config.yaml
image_size: 32
task: "denoising"
loss: "l1"
norm: "batchnorm"
block: "plain"
learning_rate: 0.0016
beta1: 0.9
max_grad_norm: 1.0
warmup_steps: 3300
Rows from block 5 of a small image denoising model, named by matrix and row number. Each number is 128 + 32 x the weight over its row's rms, rounded and kept within 0 to 255. All counts start at 0. Numbers have three digits each.
After each channel's rows are labels from the 100 images, of 14976, where the channel reaches its highest value: "strongest on" is what is common among them. Only what is clearly more common there than usual is listed. The data: views of escape-time and Newton fractals. In brackets: how many of the 100.
# conv: 3x3 conv (model.mid.2.conv.weight, 128x128x3x3, each kernel summed), inputs 86-127

conv.3:151166132089116034193120124117106141141111133131153119096134103154153130134016124101111115203124121109000128137149103106110154
strongest on: Newton basins of three roots (37)

conv.120:131075128176124084163126155028149103100116177093120134143137145113139073154150109111134116126137109133133072137096159154112080
strongest on: Newton basins of five roots (32)

conv.65:109162076124114067171151127131128130112116138099113154110102141144139144128030109127140129199141128124000124093192127140146126
strongest on: Newton basins of three roots (50); grey (34)

conv.7:191181154112122100154093186123150110114134103104145111113130080134122124113085083110131082132109134187084145142171075096175123
strongest on: Newton basins of five roots (99); pastel (32)

conv.70:137083126156082098125071177092082113136117179079120109105128146124144078135130127133150108125163092150139146137113128176076086
strongest on: Newton basins of three roots (45); grey (32)

conv.51:133111131090121085134129152065102120216134148112152177107131092164146090148112174138120105150128076143152142147062028163082118
strongest on: close-up (47); grey (46)

conv.98:138158100123092139143145080096095098178101159115151107120086140157121159176096154129107131094112150138110098106171166110127136
strongest on: vivid (93)

conv.114:140133071137109080170115158077101140105091187088138158118098084118147125094091102125140080080121072129165114150077106155129139
strongest on: Newton basins of three roots (52); grey (38)

conv.84:143114087196115096149116120054108120142123186118119179093129087123171112119117011185156093127131072087118101122112125109137072
strongest on: Newton basins of three roots (42); grey (37); Newton basins of five roots (31)

conv.115:124143089140147096167155172123132159137073146058187112186091191100161129126075122040121090102112092160138123149150076166138176
strongest on: Newton basins of three roots (35)

conv.19:123117072084136132083224103100117125156141150176122167132145131058141162115129119140158156122130147150117081154141114111145103
strongest on: Mandelbrot set (30)

conv.46:142135103116106127110128075105065127120108115110098126140113126100118172116152113139161104112132128098167086160137133095020092
strongest on: Newton basins of three roots (44)

conv.104:127134068154131119129113094062123151134106182117128167108094109123129134132129146152090144105119098112126134156149097128000143
strongest on: Newton basins of three roots (33); tricorn (29)

conv.124:115119070081149140129112120142106085170139164114109143123092160103184121098071146124108096103182172173072137103110118127165067
strongest on: tricorn (33)

conv.21:180145123111118127125124085069047147074108118122143142128095076134126151104149112098142119122146123066162111148122160126246143
strongest on: tricorn (43); Newton basins of three roots (30)

conv.106:168126162134152142088085130149122141113129143165115090110119083153154148117149139137111167119065078174145135161086126130112102
strongest on: grey (40)

conv.113:146143123103106199075030122106110069133126046134108083112193072161135100094141143094152131065086137109135083159158093121108101
strongest on: burning ship (58)

conv.27:104095142151198129135101133141140116112071127070107087135153144133097115211123146078130117070130132153151113094081134127127129
strongest on: warm (47); vivid (45)

conv.22:168162093115148048117184116155113169135130089157133146152105059125144179101116111117126112153129147063183148123085109091123142
strongest on: cool (33)

conv.73:130123086161097117157122175078114078107117123053118150113121108116147110161098120120091106146087106112095095174136132163113116
strongest on: dark (72); Newton basins of three roots (28)

conv.39:162112138089091165080141130186078130136116077136103084130189119090148125093069074116165112156148112044100106133118051106081106
strongest on: pastel (34); Newton basins of five roots (30)

conv.30:137115125131108090161124114050125126131116124147096176142107101138148097111177120177117147114134195120164054144089239141138098
strongest on: Newton basins of three roots (39); Newton basins of five roots (30)

conv.102:134120139144130092146091133243099115153120155094090076129122068104139100122141079138131098109128080131154143116066056149047001
strongest on: Newton basins of five roots (44); Newton basins of three roots (37)

conv.57:138113110146084102169134116120134150125170123166132157128079129131149131028133133118136110115132129130225078128100111143120106
strongest on: earthy (42); Newton basins of three roots (29)

conv.118:127143073099109101122135186144103149136131066096151157113143162106140142096085143173131138112115119115087121135166121109081153
strongest on: tricorn (40); Newton basins of three roots (36)

conv.94:078132057126117131119098106146157151120129095157120203117122120149195185104112154129121119105125131039137104179136109147132169
strongest on: pastel (34); quartic Julia set (27)

conv.44:069117123093101103111118106149106122130126153070155132108088110151130094093122098138078142124102085149095101080120029093156183
strongest on: vivid (64)

conv.121:146102146109115060136123136088138025098116138127143127121092151169123113042135091124097098116119111104164158169130113141157122
strongest on: cool (44); vivid (43)

conv.125:104119117160126098150167157109164191092116109129137153097075116146165131162210120114089093070149101114255144117030111140124094
strongest on: cool (33); vivid (32)

conv.110:130071077094147105103094136119154075111140144077121197114133129112133157156125101129182120102126107136137214155111128181155119
strongest on: earthy (38)

conv.28:126088125107100081136124154129109144098095181106050119123109174088140095136125093113129132129177134147116090111144173138105028
strongest on: Newton basins of five roots (34)

conv.32:084135096114127169136117139101103141126118152084103142113132143119131072098132131144185100051102121140173112143124102174135170
strongest on: dark (60); burning ship (42)

conv.63:130172116127137065191135133221124174136137070105115098108085092149167137094072111113093094164141128130134105159137071124094056
strongest on: Newton basins of five roots (38); vivid (36); Newton basins of three roots (32)

conv.76:152133144145111068207067194115135127114119099076146124104132117154146105124078177093071101159121095131045139164103148140115142
strongest on: grey (50); Newton basins of three roots (46)

conv.6:161136167154121100102080105189095149128130148103089157127094122112080099120087136158028188098147136131167176139145151086081157
strongest on: pastel (40); sine Julia set (26)

conv.90:161136092118070154165113137097094096165101098122087120148170091081143063120093159112093089133076136095135123166109150106088133
strongest on: dark (75); burning ship (42)

conv.67:158129158157133123153125109050147079126147134150139075120139153087129110175132138102075090119119147125145127139082183121122140
strongest on: warm (45); Julia set (26)

conv.74:166115100168092103130120130092084125187113133124119158116127129111156129150146072123117105101117088125152110144092104114098049
strongest on: Newton basins of three roots (42); grey (32)

conv.108:155163092123138114139155111133110093133132105158133153164142080137154176110081133120132114190175126098036144165091135111105144
strongest on: vivid (38); pastel (32)

conv.26:117164172137121100162088167007142155107131071100151126117145099138148110127138093136182070136123096086124144132092093103195211
strongest on: Newton basins of five roots (31)